{
  "encoder_arch": "vit",
  "model": "masked image model",
  "encoder_positions": "learned",
  "decoder_width": 192,
  "beta2": 0.999,
  "adamw_lr_other_params": 0.0012,
  "lr_schedule": "cosine"
}
Rows from expert 5 of block 7 of the encoder, named by matrix and row number. Rows with one number belong to one neuron. Each number is 500 + 50 x the weight over its row's rms, rounded and kept within 0 to 999. All counts start at 0. Numbers have three digits each. After the name is the row's rms in percent of the matrix's.
# up: expert up (encoder.blocks.7.mlp.up, 8x384x384), inputs 256-383
# down: expert down (encoder.blocks.7.mlp.down, 8x384x384, transposed), outputs 256-383
up.322 065:500500432500500500500500367500500500500500412500500500415500500641365500500500500500366500500500500500401500500500500500565500500500500572600500500500500567500500570500500500500500429500500500500500500500500500622573363500676500500500500500500601406613616500552500500500610422500500500588500601500500500500500500500500638500367500500500500500500500500500351392575500500500500409500606
up.323 141:500403576500500500500500500500441401500444500500440465500500500500551500500569547526500500500611500552500466500500559455540500500413500500500500500500401500402500500500500500500500454500560500500500593500500500500500541500431500500500500500500500500500500576540500556500500432327500585500371500436500603500500500500547500500357500437601592500500580399500555575561433500500469584458425
up.324 067:500500592500500500500350411583500500406500586500500400445500500500568500500396405500500500500583423500500500500596436500500500500500500586500500400605500408436598500500500500500500500500573500603585500500500500500500500500500500500500500399500500500500561500500500431500554443500405500439500500567500500500500500575500602500500448500500500639500500578500438500500500416500411500500338
up.325 058:602500500500500500500500576500303500500500500411500500500500500500500500500500500500660500500500500500500500500500500500500500617500500500500565500500500500500500418500500500500500500500500500500410500500500500500500500500500500500500500500500500500601500500500613500500500500411500500500500500500375500500568500500603500592500500500500594500500500392500500500500500500422399500500500
up.326 129:500452335500500500500500500586500500588500622595500500560522500578500500461500500585399500578500500500413549500500513500425500500500500500500500565437500500500500500326500500500500500500500611500322422447500500500424500500500500500500673500656500500500500518500500500500500500500500500500500500500500584500451500500433500500500500500427500500500500377643396500468500500500500500500500
up.327 071:500500589365576500663500442500346500500643500435500500414500500500500500577500500396500500500500500596568500500500500500355500500500500662500500500500500500500587500500408500500500500432500500500500500500500500500500500423588500429500500578573500500584500500500500500500500322360578500500500500621422500500423423500500500680500500500500500500500500500500500500500441500500500405500500
up.328 061:500500386638399500500500500588500500500500500500500500500500427500500399500500500500500500500500639500407500500500500500500500500609500565500500500500500588619632500500431500379500500500500500500400500500500601397576500500500500500500500580595500413500500500500397500500500416500424500500500590390500500500500500500500500500577500500595500381599500500500500589500500411424422500500595
up.329 076:500500500500573500500500500588567575500632500500538500500500393500411500500500500500393500500500500500500500500500500500530500500500551500500500500358500575500500500500500500500391500500500500500500500420500572500500500314500500500500500500500500564500500500500500448500500500500500500500500500500500426500415592500500500500500500500419500500500606500500500500500458500500500500500426
up.330 119:500500500429388500500500500500500391500500413433500500500419500602500500500500500500500500500500500580560500566500530428500500500433543500500500609500500414500500587383429431559500500417500500500500500500500500552500500500500591500500500500500433500569500500643500500536500500369500606500500570599500596592500500650500617500500500500500500454500606478500500559537500500500500500500500
up.331 069:624500438500500500500500500500431500394500445500388500500561500500561500572500500567415500500500500500500375500500500500500586584601500500500572500500500581500500584500420500500590500573500500500420500394500440555397500500443500500424424578500367500500500403500373500500500567500419500500500383500500500500569500611500500351500500578500500500376500597500500500500500409595500500500500
up.332 119:417500583500557500431448500539394500500500446500500341500425500500614500500500500500500591568410500500466500500451500418500433500500500500500500500366453500600500392552500437500500445500592665406500556427500500500500567500500500428500500633500550500500500581545577500500606500500563398500500500500387453500500452555500500500500500500500459500500500470630500441500500500500500529393553
up.333 128:500500500429500500500500623434500500500500500442455426500500445500548423420444500398573500423473447500575500567500412405674614604415500500500565500500500500500470559602500500500500500500447392406500500500541558500584447500407401445500500578415421578500500651615459440500500500436500597552500500434500534466530500500500500500426386553544500500421544500500500500610500500575500500500454
up.334 128:500500553500500500596500458500453500500500590500418500385456500607433536500500470500559500500500500500438464547500500500552500548420500546460500500500422608500443500536500402555569500603500500500500500500611465404453500613500399500500459500394500500500500500500574500500632438500500616500408500500544500413587444500472500500500386500550411500500500500500500500500500500448566598566500
up.335 174:500439500469500500371471500500500456500500500404585500500556500534500500463553532500462418500546500500431396500417541500500500500549500500500500541500407500500451552500500500500500433500500500500500500500359500500500500500500605578375596476500457404394500580500546548596500604500421500500419500430500500471500579500500533500500500443500500500587500563542500573500500500339500435500500
up.336 084:592500500500500500500500500500723500334604500500380500500500377500500500500500500500500540500500500500421500500500500500500500500500500500500500500445441500500500414500500500500687500500500500537500500500553604500500500500500567620612500500394500500500500500500500500500585500587500500500609500500600500500500500500500500500500500346500500500500500583500500500355500611500500500578500
up.337 062:407500417500500500500500500500383500500500677500500500500370435500564500366500500500370500500500500500500500500412632397500500500500500605622500500594500500500500500500500500500423500500559378500377500500500500500380500500652500500500635500500567395500500500500596500610500500500500500500500500500425571584500500500500500584500500500500613500500500500500575416385429500500500409500500
up.338 070:500500500399500500401325500500500500500590576500500500500500500500500500500500500500500500500500500350691500500500500500500500500500500500500385580419500500428500554500437500500500592500500611500500500568500500500427500500655500500500500500500500578500500593500500500500500500305500577500500500500424500612500500500500500500417500500500500393391500500500500500500500402500500589500500
up.339 156:597500500539500500392500500607500500566405500500570500500665500500529500500500500500500585500705500500500500500500500500500425500500500378500500500466500409469500500500534500500500500423500670641582347618500500500437569500500500500500500500500597397423500452500500500500500562636500500500500500500621500500500527500404500647500500500500514500589399500500500425500500500500466500500500
up.340 202:500589500500500500500467584476500579500500500500597414574500500434500421567424500331500500500500500500649500500408578500500500500500500500525500500500500500500451500500500500500500500500500500500633500500500500500500500500437500500371549500641375500602500500500500500563347542500418500500500500500500500429500500500376550500447500500500500562500415500500500500542538500500670500500500
up.341 085:500500569500541500500500586500500500500500500500386500500500500500544500500500409500500500500567445500555421586338500500500500569500381500434427500604500420500500627500500424500500386432500500500500660500500500500500500500412606500500500614500500500500500500500554500500500422430500500568500566605500445411431399500500443500500500572609500563500544378418500500574427500500500500423500
up.342 137:500500500500500500477500500500500500500588433500500500574500500500500500500573395597500583500500443500500409571560500583420550500450551500500452441544500428552415500500500500500437500463500500500566500500563500500500500704500500428577500500309554500431570500500500431500500381500500500500500500587500544500500500604500500500500580500470500500460500500404574500500378500549500500500500
up.343 061:609405500500601500500500500500500645623500500500500500500500627500500561500500273500500401588500500500596500500500416500500587500500500500578428500500500500500500427368500500500500500500594500500500500500500500500380500500500500500585500500500500500500500500500500500395500383500434500500500500500500500500500500413500500500500500500691591500500500500606653500500500500500596500576500
up.344 067:500611500500500500500500500500666500500500500500500405500500622500406419500500429500595500500500500429500500500500500500500500500398583500419500500500500500421500500500500500500500500500500500500500500414500500500500500500500500500500500500500500500500500586500500593500559585500500500324500500500500556592415424500500500500410500500500500500500500433500500500500500500500500342500500
up.345 061:621422500586500500500402500500500500500356500500500500500500500500500368500500500500500574361500396500500500582500500500403500500597500500500500500412500582500500500500500500500500500500500418500500500500500500363500500500500620389500500500500500500500500500500500374500625500500500500500704399500500415500500500500409500500500500591500500500500500577582393500500500500500431500500500
up.346 133:500500500500500500434500500500606557500572599606554500500577543500500500500500585500421500355500500429560500500541500655500500540500500500500500500500554500500427500466500500500416427417420500500577500500500500500500416545500500535500461500469425456500500500363542500593500500500500469500500500500401500531500500619448428648500607500500500500500500500500500500438429555760429482500500
up.347 065:500500415500500500500500500500500500500500691500500500414500500500500417500500637500424500500586500500500500500500500500500379500500500500500500636500500426500392500500589500500500500500500500500568500500500410500500500500500500500500500625500500500500500500500500500500500500500413500500500500500500500500500500443500500392500500500500500500500500500500500500436500500500500500500500
up.348 091:434599500500500500500500373500374500500500500321586500500500500348500500500597500556500500588500562500500405500500500500500500437500379500571500500427500500500500500500500500598500500592500614546500500500500500432500500594500500500500500500500500500500500500500548500500500573500500500500500500500500450500500662500417500500500500500500500500500412500436500500500500500500609500500500
up.349 074:500500500500500500500500500500500573500562500571500500500500500500500372500444500500500500500500363500500500500500500500500500500500500500500500500500565500560500500500500500424500500500500425500425500500639500500602500500500368500500500500428500423500500500500589500500435500500500500500500348500376500500500500500629629500500500500500500500394582500316606500383500500500500500432500
up.350 085:500500500500500500500500500500500603500500500500500537587500500500500500373500607500500534500500434500500500352500500500500500500500500500500500387500500500500500439500432500500500500500608500574500500500500500500500500500622500500500500356500500500500592500500550500500609393500500500375500500500500500500500462561500500500500500500500500500500500500279500500500500500500500500500656
up.351 094:427500454500500558500500500442396500500500500500500500500500500405500500500500336599500500500500500500593500559561443500500500500500500500500457500500500500500387500500572500500500500500573500547414420500423444456500500500408500500500500500543500573500500500594429500500500500500500500500420500500551555327500500500500562453439403600625445500500554437430500500564500500500500500500500
up.352 097:500500500637500500500500500500410590500500500500361596500500462500500500500500556500500449500500500500500500500413555500500563594500500500500500409500365500446442414310500500609500500556500556500500500500500500500500500500500500500500500500500500500446500418500500500412410500500500500500500559566500500579500500500500500648500646500500500500635500500619500500500597500500554386500573
up.353 064:500500438584500500500500500424500500500500500500500500500500500352500500500393500639500500399500500500500500500500500500500500500500417500500500635500500500500369580500500500557657500500500500500576500442500500500500500413500603500500500500500500500500500500500500500500420500500500500500561500500500500500604500421500500500604500500500595500500424500375500500500500500582500500500500
up.354 072:500411388500500500500500500500500604500500587500500500500500500500500500500500500500500500500500417500500638500500500500616417500500561500500500571500500574500500500500500559500554500500500500500500500730641500500500500500500500616500500500500500500430500416586560500500500500500579500500500429500500500569500500500587500500427373500500500304500500500500413500500500579500500500500500
up.355 106:500500500500500422500500603500500500685416500500617500500500623500574500500723500500561500500623500500500500500500500500500675403555500400500500500500500500500500500500500500500536467500594500500500500604500437500500500500500500500500500500500500377500500500500500500500500449500500500500500500455500594500500500422500500500500500500500500500619500500626408500500440500500388500500500
up.356 090:458500500500500354432650500580404411500500628500500500435500500500548500500500572500575568586500500500500621500500445500429404399500500500500500549420500500572433500404500574500500500500500436500500559500500500500500500420429557500547500500407500500500500500500500500500405500394500425576558449581500605500500500500500500564563500563500500500398500582604361500435500596500500357500546
up.357 100:500500356500500500500500602500500500391362500545439500591500455428500383407500500500500551500500464500500415500500500500620500419541500573500481602566500500500500473500500500562377500425500500500500500500500534500500500586500500500500548567500500500500564449557500500500373500500500500500500500407411594500500424622564500500500500623500500407500417500598500500568500500500500436563500
up.358 094:500500500639500500500633584500500404500500500552464500500500608436578500500602500500500500500315500359568500558500500500563500500500500500500500621500500559585500410500500602577500500500500500458500500618500500500623441415565404500500500500409500500435500500500500500500500500579500500500500500500500584500500500368500446500500500426500500500546500606448442612555500500500500370609547
up.359 073:500500500500500500500500500500500500500426500500500500500500500500617500500591500500500373500644408500500500574500500500500500500500639500500500500420437421445436627500571500500500500500500500500500417500400500500419500500500500500500500611381500500500412500500500577500500500500414500500500500500500615500500431500500500500565500500500500500500500500500500500500500430458428347500500
up.360 102:500500500500500500500500500463591500500500500500500500500415500500500627500500500381500500500500500500500500500371500500500500363349500500648468500500500500500500629338500500500500500500500622429500500500641594382396500500500500500500500500500500378500500435500500500500500500671500676500500500500500500500393500590500428500500500500500500500500500500500552500500423500500500500361500
up.361 063:500644500500657626500500500500500500500500500500500500500500500500500500500500500500500670424371500500500500500500500500500500500500500500500500500500622373500500500500500425500397500500500500500500500500500412500500382500500500500500500500625630500500327500500417500500500500500579500500500500500500500500500500500500500500500500500406500600500500500385500500500500500500500500500500
up.362 069:435500429500500500416500658500500500500500398500500500500500500500500358500500417500422500378605500582431572500500500500500500500415500500563620500368500500500500500500500500500500500604500500500500500500500410500582590597675500500500500500500500500441500500500432640500500500500500500500500500500500500500500500350500500500500500608500576360380333500500500500444500500500500500500423
up.363 112:557500500500500500500500500422500422500500500500434500554404579500500473408622417500644500413567441500404594500442500500500435500500456613500525500500612500500432575500428500500500500431542500500500500500473422588500468500500409500500564421500500500500500500500500604500500345500500551500418500455400500500500500500500500500500605534432535500383500500346500564500403500500500500500500
up.364 066:500595500500500500500500375436500593500500500381500500500500500500454500500500500689500500500500500634339500500617500609585607500500500500500500500500500500564500620622500500500500500500500500500500500500500500500500500500500500500500500579500500500500500563500500500500577500500500500500500500500500500579500500601500500500500500500500500500500500500500644616500500500500500500595500
up.365 081:574500500576500382407500575446500445500500500574500373500500500500500412500601500434594500500446500604500500573405500500500500431500500673500500500500500500500500588500500345500500500500500500577500500500500558500500401500500500446423500500438500500500500500500420500500500576500500500500500439500610583500500500500500411563500500500407500500665573561500500500500500576398578500500500
up.366 090:500500584500500500500500500542500373500340500500500500500500500500500500500500500500500500600500500500500362444500422500500500585500431500500500500500564500500500500356500443500560381500500500500500500500500500500434629500500500500500381500500500356600454500500500500500401500500500500500579500500500616500430500500500589500500500430500500500500579500630500445500500410627500376576572
up.367 120:500427500500500565572500557425500550388500330582500500500500500500500500551549435548500500500424446500591546500576500500500500500575500500500500471420500500544389500540500500500413500450500458563500372500500500500500500500416544500500500552500500568530500500571500441500430500500500412549606606548500500420500500500675462500500351536500500416440555610591500500537500563500500500500500
up.368 072:500441500423575412500500500500409402500500633500500500500500500500500562500500500500500584500500500500500579500592500500500398500500409500609500500500500500500500500576500586424500500593500500500353500500500500500500500408500500500570500500338500500424500590500568500425500419578553500500612500380500500500500500500500500500500500417421500579500429500500500500500500557392410500500500
up.369 088:500500500500500395500626390444390422500500419500500500500500348587500500500500500429500500500500500500559561421500576500500500500500500372595500500568500500500500500500500572500442500500369500537500436563500500500441500371500500592500500500500500441500500500500500500423500500681560500500563500441541500500500500500500500500500500500422500500500500500500500500500500500375616373500500
up.370 075:500500442500500500500500500545500555500500500500500500500393500395592568500388388500500500500349578500595500500500500500500582392624500415561500500592500589500500500658500500566500500500500500500500500596500500355500500500540624395553418500500500500689500500500500500500636500500500500428741500500500415500500500451500500500500500500500500615500500500500648629500628500500500500500438
up.371 071:500500500578500500500385500500330500500500500608500425500500500500500500500500417404500500590372500500623500500500500500417500500500588500500500444500500500500500500500500579569397500500500575500551429386500500402500437500500500500406500610500500667500602354500500500500500500500500500594500409439500500592500500500430387392562427500500500500500500500355500500500500500500500500438500
up.372 117:564500500559575500500500601500500548361500500500500500602458500500500455500558500551593597464430500459569500500500500550500500385500500500500500500500500440500500619566500500500500500500404384500500500565436542500500627621500500556534411563462448427500555500561500442500500500500500450500500405500500500419554411665537420586609581531500500500411545556447447567500443500500379500423500
up.373 075:500421500500394500500500500442500570500440500500500500383583606500420500595500500500500500500500558500425500586500500380500500570500545398437500500500435500394500587500558500500500500500500500500500500500500500500500345500620586500577500500500598500583401500500421500500620500500500500500587500500500417500500500500500500500408500579500500500500500597402626500500500500599500500500500
down.322 064:500500500500500500500500500500500500500500500416500500500500500500500500500500500613500500500500558500500500357500500500500439500500590500500500500500500435394429500559379500500500500500500500500500500500500629500500500500407500500651601500500500500500500500500500500500500500500404500338500575500608641500421500500500500500500500428500322500500647500500595500589500500500410500500584
down.323 123:500500500500575500500500537500500631500500500392500500500675658500500438500500500443500500500500500442500500568500500500429500500500500380609500443500500500444387579500500500385500500440547353500341500576500500500500500500585500500500500500596500500500500500584500500500500500500500500500500500500500500373500500569500452500500500500500580387500500500622500604450500500500500500500457
down.324 062:500500500431577500500500500500500422402500500500500500500500500500500500500500575500500500500439500500397500500500500583424394602500500500500500500500424500381500555500638500566378500500500500438500500500500607500500500500441500605409500500500599500500500500500500500500436500417500500500383500564500500500500500620636500500500500500500500500500620500500500379500500500500500500500500
down.325 061:500500500500500500500500500500500500500500500500500606428419500500500500500500500500647432500500584564500500500413500500387500500500428500500500500500500500500500500500500500500500608500500500500581500500384500500500500500500500414500500500410500587500500500573500500500500500423500500500409500500500500500500500437668500601500500500500500500500500415500375500500500500500500392500500
down.326 120:500335500500461680500500500500500678465562500500549418500500500373586500500433500500500592500500500500500500500500554447500593500444500500500500500500500500500500500560500500500500500500500500500500609500500500588296500500500500500500500500446441499500500500500500500452500500638500500456500500500500500500500500500456500500500664500500500500500500500462500561500413500363500500500424
down.327 080:500500500500500500500619500500535500421500500500500424500500500500500500405500500500500500441500395500500500500500500551500500500388500588548500500500405500500500616500500500500541500582500500500500500361500500500500552500500500500500500500550500500500608500415500500500584362500554620500500427500384500500500500500500500366500500585500500500394500500500500500500500500500500500500444
down.328 051:500612500500500500500500500500500500500500500500500401500500500500500500500392403500500500611500500500500500500335500500500500500500369500500500500500500616500381500584500500500500500500500500500500404500500500500500500500611500500500500500569500612500667500500500500500500430500405500500411500500500500500500500500500628500500500500500500500500361500500500372399500500500500598311500
down.329 077:500500500500500500500500500500500500500500500394500397500500584500500500500500500500500500500634500500500500500500500500500500500376500574500500500500500500500500500305500500627500500500500500500500630583500500430500621697500500500500500500500500438500500500500500500500500664500500500423500500444549586500500500500500500500500622500500500500437500500500421500500500500500573500558500
down.330 110:500500612500500571500500500500539500436500500500500500500500500500500500550500500445500500612552385500500500500466500439500562500500500446453500431500500500500500667500500500500500561436372406500411500559500551578500500500500544500500602500500500500587500448500448500500500345575500500500500559500500500437389500446500418500435500500500500500500379613500500500500500500500500598500459
down.331 067:361500500500500500379500500500500436500395500500565586500500446500500623500500500500579500577596420500500500619392500409379500500388449500500615500500500500442500500448500500564500577500500627500500500500500623500500500386500500500500500500565417500500706500589500500595500380500500376500387500579500602500500500500500500500581500578500577500406500500500569361500391500500500500500500
down.332 115:426500500646500622568500544531593629572500500500601500500500500500587500500500555500522500401500596500500500500500543500464500500500417500500500443500500377500544500500500500500500500500500500339413500500500500445500401500500588500500500500500500500500621500500500611585557500444500566500600395500500500500500440440500500532500500500458500500500455613449620500419500500537500500425500
down.333 128:434569571442579500440468435500500381545500413500637570633500651500585433500500500545500564429500461500414409582500500462453500500465500500588500500619563500560562500402699570438557500500500415406462446454556539500557500500500500500500500500500425500500500500500500500500449379500577500500545500500543444444500550500500500500500500549500500555500500570564500500500451500423500534500500
down.334 129:500583500413500614500500559456500500402352369538500500551500647468555500500500500500500500611500500500500576547344500500445500500500444500408450576500429550426458500500500500500500439465500500368500500500403500500610500415461500449603579500456500644595500500579367500449500500500437500500500413449596500500500500629500564436559500500535594500618500500500500500419500500500500500474500
down.335 173:422419544532500500500448500545500465376500585500500500500500618500500500500500500439500500500500500500500500500500500533500553500500500500570564500546560500535500615500500500561639466541500555500500581600500500500500500500500451624457500631500500500500500423500500500500500338500578500500500615546392410500694440500500430500500500500500427605325500436500500500500500500500500554500452
down.336 078:500500500500552500500500500500621500500500500500500593321427500556500500500500500500500500500500500500500500500500546500500500500500500500500500500500500500500500500500363500546500414500500500500500415587610427500500387624500500500449446377635500500500500500500542398500500500500500500500500500500592500500500500500500500531500580500553443500500500500500500365500500500500500379500576
down.337 060:500500500396377500388500392500500500347500597500500500500439500500500500500500500500609500500500382500500500500500500500378590500437500500500500500500500500500500587500500567500500500500500651500500500500546500564500500500500603500500500604500573500500500575500370500581395351500500500500500500500599500500500500500500500500500500500500500371500500500500500500583500500500500500500500
down.338 072:440500500500500500438692360500500401500500500557590500500500500500500500389584500500628404500500419500500500636500500500500593500500500500585500500500500500578500500500710500414500500395500500389500500500500500500500500593500500500500500500500500500500500500500500500648500345500540592578500500500500500566500500392500500500500500500578500553500500633500500500500500500500500564500612
down.339 169:500500406500452500500500500500561500500500636500500500500500578500465500500581500500500500500500500500500540475500500500500567500539500561500500500500500500500500500428362552500500478500500611500500500446500386558500415558410500500500500500532500500536282500500500500459556500449449500386500500500500500526500500500500500500500500500523500500500500500500500522394500500552500500500500
down.340 183:500379500401425500441500500500500396500500500500500500500500500500500379500500441571500500500500418500500500500500500500500445554437596500500500500500590500500500500500385500500500574500576343500468500637500500500500500500500410500500500366500500500500500500500500500385500500500553500516559500500500371500500500446500356500500405500500500454500500500500432500564411500433500500500500
down.341 076:500500500419424500500500500589412500500500500561500435500579589500560500423500500500500500500426500500500500588500500500500453500458375500500438500500500500500500500500500603500500500500500500292500500500500500500500500500500500500500500401500500500500628624500500759500500500500500500500561500500419594500500388500500500500500500500500500356500500606500500500393403500500500637500500
down.342 155:614500500555500500444585561500413500449500500500437580500563588500500459500388500500397500500442527500500527536500609457500500574566500500527500595547500574576553353418500500500369500580500450412386500500439500414500500451586500500500647461401400500500500582421500500449554500554500432500500500531500500500500456500500500500500591590500500500500500500500534570500537500500552410576405
down.343 062:500500500400500500400633500500500500500500500500500500500500500500500500377500500500500500420500577500500500500356500500500500598401380609500500500500500500500500631500500500500500621500500500500500500592564500500500413395614500500375409500500620500500500422583500500616500443398415500602500500500500500500500500500500438500574500500334500500500500500500500500500648500344500580500500
down.344 066:419500500500500402500563500500500500366500500500500500500500500500500500500587500561661500424500560500433500500613567500500500500406500500500500500500500500500500500500409500500500566500500500344500500500500500500500500428598598500500500500643656500500500500407500500500500500500500574500500500500500500500500500409620500500500500588500500500500500605442500342434396500584596352500500
down.345 063:500686500398384415407500500500500500500500500500728500500500500597500500500500500425500500500447500500500500500500500500500500500412426500500500500422500500500500500609500500375500500500500500500500582644500500588500401500500577500500500600500500500500613500640500500500500500392500500500500500500500500400386500500415500500500500500441500500500500500500500444500500500381448500500594
down.346 135:382500535625500500500437598500428500500500401500485500500500281429500500500500444500500500500500500500500563370642528556595500500551500500500500500445500500567500397500500500595434500500602500500561585500500450402500590500543569556464500500441458500397500500544539522500500497581591411590500446563466437409590500500500549500500571466500444601500627500548544370500568551408537563500571
down.347 079:500570500448411500500500500500500500366500500419500500500441500387500500408500600500500500500500585500457427500500500500441600445400500500500423500500500500500500500500500500585500500500458500362500500500571500500500500500564500500500500500500500594500388500500500428500500500603500500500577500426500500500566500500500500500567500500430500500500500500500500617500443500500500575500500
down.348 081:423560406500500500500500500500500500500500500585405414500437500500500500500544500500577500500571500584500500500500500552500500441500646371500500546500500455500500500500500500500433456500500500500500500500614500389500500500500500500500500500500564500442413500500345500500500500419430500379419500500500616500500500612634500500435500500500500615500500500438562500564500500500500500500455
down.349 080:500500500500627500500500500500328364500500419416500500500500500500557584438500500500569500500500456555500500500500500500431500584500500500500567588500558500500642618393630500500534500500500500500500431631500443455500500416500500500500500500415500500500500500500500590599500367500569500500500500500611500500500500500500500500500500500500426500500500600565500500500500500500645500500441
down.350 084:500500500500500500500500583500500500500500500576404500450403500423500500500500500546500500500500542419500500500544381457549584440500500500407566500500500500500500383500372500500500500500500500500500604500500500500500500500500715500500631500451586627500500457500500500632408500500500500500500500574500500500347500500500500500500500439500580500500500500500540500500500500500500500500430
down.351 089:424500500451562500500567500500500500593500500500500500500500574500500500442542646500561500405500398500500500500500500570500500500500500500500500586500571500500500606500500500500500441500500500321500500500450500460500500500500447500436500500500500500459500500429500500500439387500387500500590500547500500500500500434500500500500500500500500447500429500500500500500500427500500500560453
down.352 096:500500500601584500668500500500596575500500500500500500500500586500548500500591448500543565604500652423524432500500569500551500500500500500500589500500406500578500568589406500500500434500389580500500552385500420500617500554461500500500427500569500500500500500552395500500500500500500500500500500500500500500500602500438378500500500500500500500500500500390500500500500500500500500403461
down.353 074:366500500500431434500500361500500396500500410500500500500500500500500500500500500500500500500500500500562500500500500500500500561500582500500500500500500500500500626638500500378500409500500500421580500500500500500446546500500500500500500500598500344500500442576500500500388351500342500500500500500500606500500500500500610429500500573500563500500500500570500500500500434500500500646500
down.354 063:500500500500426683500500410500569500500500500606500500500500442634500500500500596500500500500500500500500500500500500500500500573500614383500405500500500500500428500500397500559578500500500599500500500500500500500500500500421613500422570586500500500500500405500367500500500500500376583500500500500500500500395500500679500610500500423500500500500500408500500500500500382500447500500450
down.355 099:500432500500500500619361500427500500592500500500500500500500394385500500603500463424500500500500500432500500500500500546500500500581500500500500500500500500500500500531500500500500500500500424500500500500393500500439500573500500500500393500500401500500500572500500500627561500500400500500500500500500500500500500500500500500500374571525500500500500500500500500500500500500597500500500
down.356 081:500612500433500616545500500500500500500600411500681500500411500604500500500369500414500433413500436500500436603396500500447621546500354500500660500450500500500375500568420651500500500566500500500500500500500552500655607500500500500500500500500500426500500500420500500500500500500500500500500588500454500500500565500500500500597410500500500500500500562500500500500425596397409571614585
down.357 092:606500500409364424500500578500500500500641500500500574500500591500596396500500500500336500441500500500500463500500500500500443500500500500500500585500540500500500500500500500500500500500500500386500500500500455500500500500500500500500500438500500500500394584595572500460408500570500500500500409500416452413500673500500500394500500500500500500445500500500500456500500500500500436546500
down.358 095:500500500500500500500500500500580630602500571595577414500500500500586500500500500500500500361500500500370500500500500500500500500580500500590560392500500500549500393500597402552500444500500500595500500424500500441429500434500607500448500591500422500456542500500500500500568611500500500500536500500500500500500500553500546500500500500387500443434362500500412500500500500500500589500500
down.359 081:409500500500500402500614500500500500500500384500500500500574500500500500500500500553500585500500500500368500500500599500500413500459500621500500500500500500500500500500500500500500375438570427500500419500500500356500500500575651418425500500500500500443500622402500500500562348622444500500500500500371500500500500558429456500500500556560500500500500500500500500500500560500500500500500
down.360 115:419500500500500500408500500500500500500500462500500500577500500559563500500500500500500500500500399500500500420500566449500500500500500673500500500500500500500500652500500500500500500500500500500500500439500500406500500500500500500500500500500500500500500500500500500340500500500593486500500410500585500500500500500562401500500500306393500412429500648500500500500500500500500566500500
down.361 066:376500500500373500500281500399500500500500500500602500500500500500500500500500500500608407500554500500500500500500500500590500500500500441500426500500500500500500500500500500426500575500334500500500500579398500500621500420500500500500500500500500500569701500500500500500500500500500500500500500500610500500500584500500500500500385500500500500500500500500500623500500500500434500500500
down.362 069:500500425407500500398623401599500500500500500500575500500500500500574500500500500500500425500500437500599500500500500500500500500500574500500500500500376558500500602500500500500500500500574500500500388500500500500500500564421500587500500616500500583500500678500500500597442454396500586500500500401500500500387500500500340500500500500500500500402500500500500382500500370500500500500615
down.363 111:500500500500500500500500606500500340500500500500500500500500566500563500500500500416500500500364500500334500323500500500500468409500500420500500478500500500389549500500569500640537500500500500500500574454500500422379500500500592443500500500500404500500500500606500500500398376500500500413572500500500500500500500500500500500500500500500627608500500500581500500420566500500551414500500
down.364 072:500500500500565500500500500500500500648500500500598500500500363500431500500308500500500500500500592500500500500500589500575500567500500500500500500395500500407500291355500500562500500500438500500500361500500590500500500500500500500420500500500500500500500500500377500383593500500449563500399500500500500500500500500500500500553500500500500397500599411500500346568383386500500500500500
down.365 077:545346500500500500500500500500500500500500500500500500626500500500500608500500500407500500500500500293629557500418500500500446500500500401426560500500500500500591580500500621500500500500500500500500500428500500362500582500415500500500500624617500415500429500500500500500500500500500500599500500566500500500500549500561500500500500409500439448500500500500571446500557568500500500500590
down.366 090:500500500441500500500500500557500500571500500500500500500500500500500652500500500500500500500500500500545500500500500500398500500500500500427500594500442500500500500500500500500417500500541568500500500500500500414500500500500500583632689500500350500500500500500500500500500500381379500500576500500500500406500459441500500500455500500500500500500500500435500500500457500500500500500500
down.367 118:500500541442424436409500500500500500396500557531500574500500500500567583606444500500543600500500500500500500500394500460545460500603500500545500569500500554500566551500669571500500429581500500500409500500500500500581437500456570550450500500500500391500406450500500500606413500560500500500500500500582500543500500442452629594548500500500500500589384575500500500500500430500567500500500
down.368 075:500500500500500440500500421427500393500500500500500500500500500500383500500500575500580414404500500500500429500401589626421500500430500500500638500374500500500500284500653389573500572500500500500500412500500500500620500500500500500542500500500500500500570500500500629500443374547500500500500500439630584550500579427500580658437500407500500500500500348500442500500572596612500575500451
down.369 090:500500387416500418553596405500500500500355589500500500407500500619500616551500500500500500500500645500406500500500500413500500553500435587500465434500500500500500500399360434422500439500500579500500500500500428579500500500500500404571450591580598608500500500500500500500500500333500500500500500582582500500351500500500500500566561598500439500500500500500424427500500500500500500500500
down.370 082:500500411419500500500500500500444500500442500500565371500500375500500568500500500500551553500500575500500500500500500500500500500457500579500392500500500545500500500421428500500369587500668557500629572447500500568500553388559382440500565500560500500500500500634500500500500603500439500620500500547500500500500438595416500500500556549500450436500500500419500500500500500500500406500500
down.371 066:401500326500500500338684389500500500547570592500500500500656500500500500500500582500500500500500500422500500500500445500429500500431500500604500500500500500422500500500500500500500500500500500500500500500500500500620500572500436500500500500500500500578500500660500500625571500382500500500500500500500500500500500419500390500500500500500500500500500554500389500500500500500500500605436
down.372 110:442416581500500418500500500500500500397404352500439500500595442500500500500594500449500500500500500500558500343500469500500500574392500500500500426500500500500500500446500500500433500500571459500500500574500563417464500500555558457500617500500500500500500500500500500500567320580500452500555500458500604500608500500583500389500424500461586426405569500568500461500500500500418500604449
down.373 081:500500500386500500415500500500500500566500500500605500500441500426444500500500500576566500500500500500500500393500500500564432500399622500582500500500500500601500500500500500564500500557577500575556359422500500500500500500500500435500500500500500369408500500500500600561500500434335500500500500500500500578500545500500452500500500500500409426500500500500447425500500500500433500500500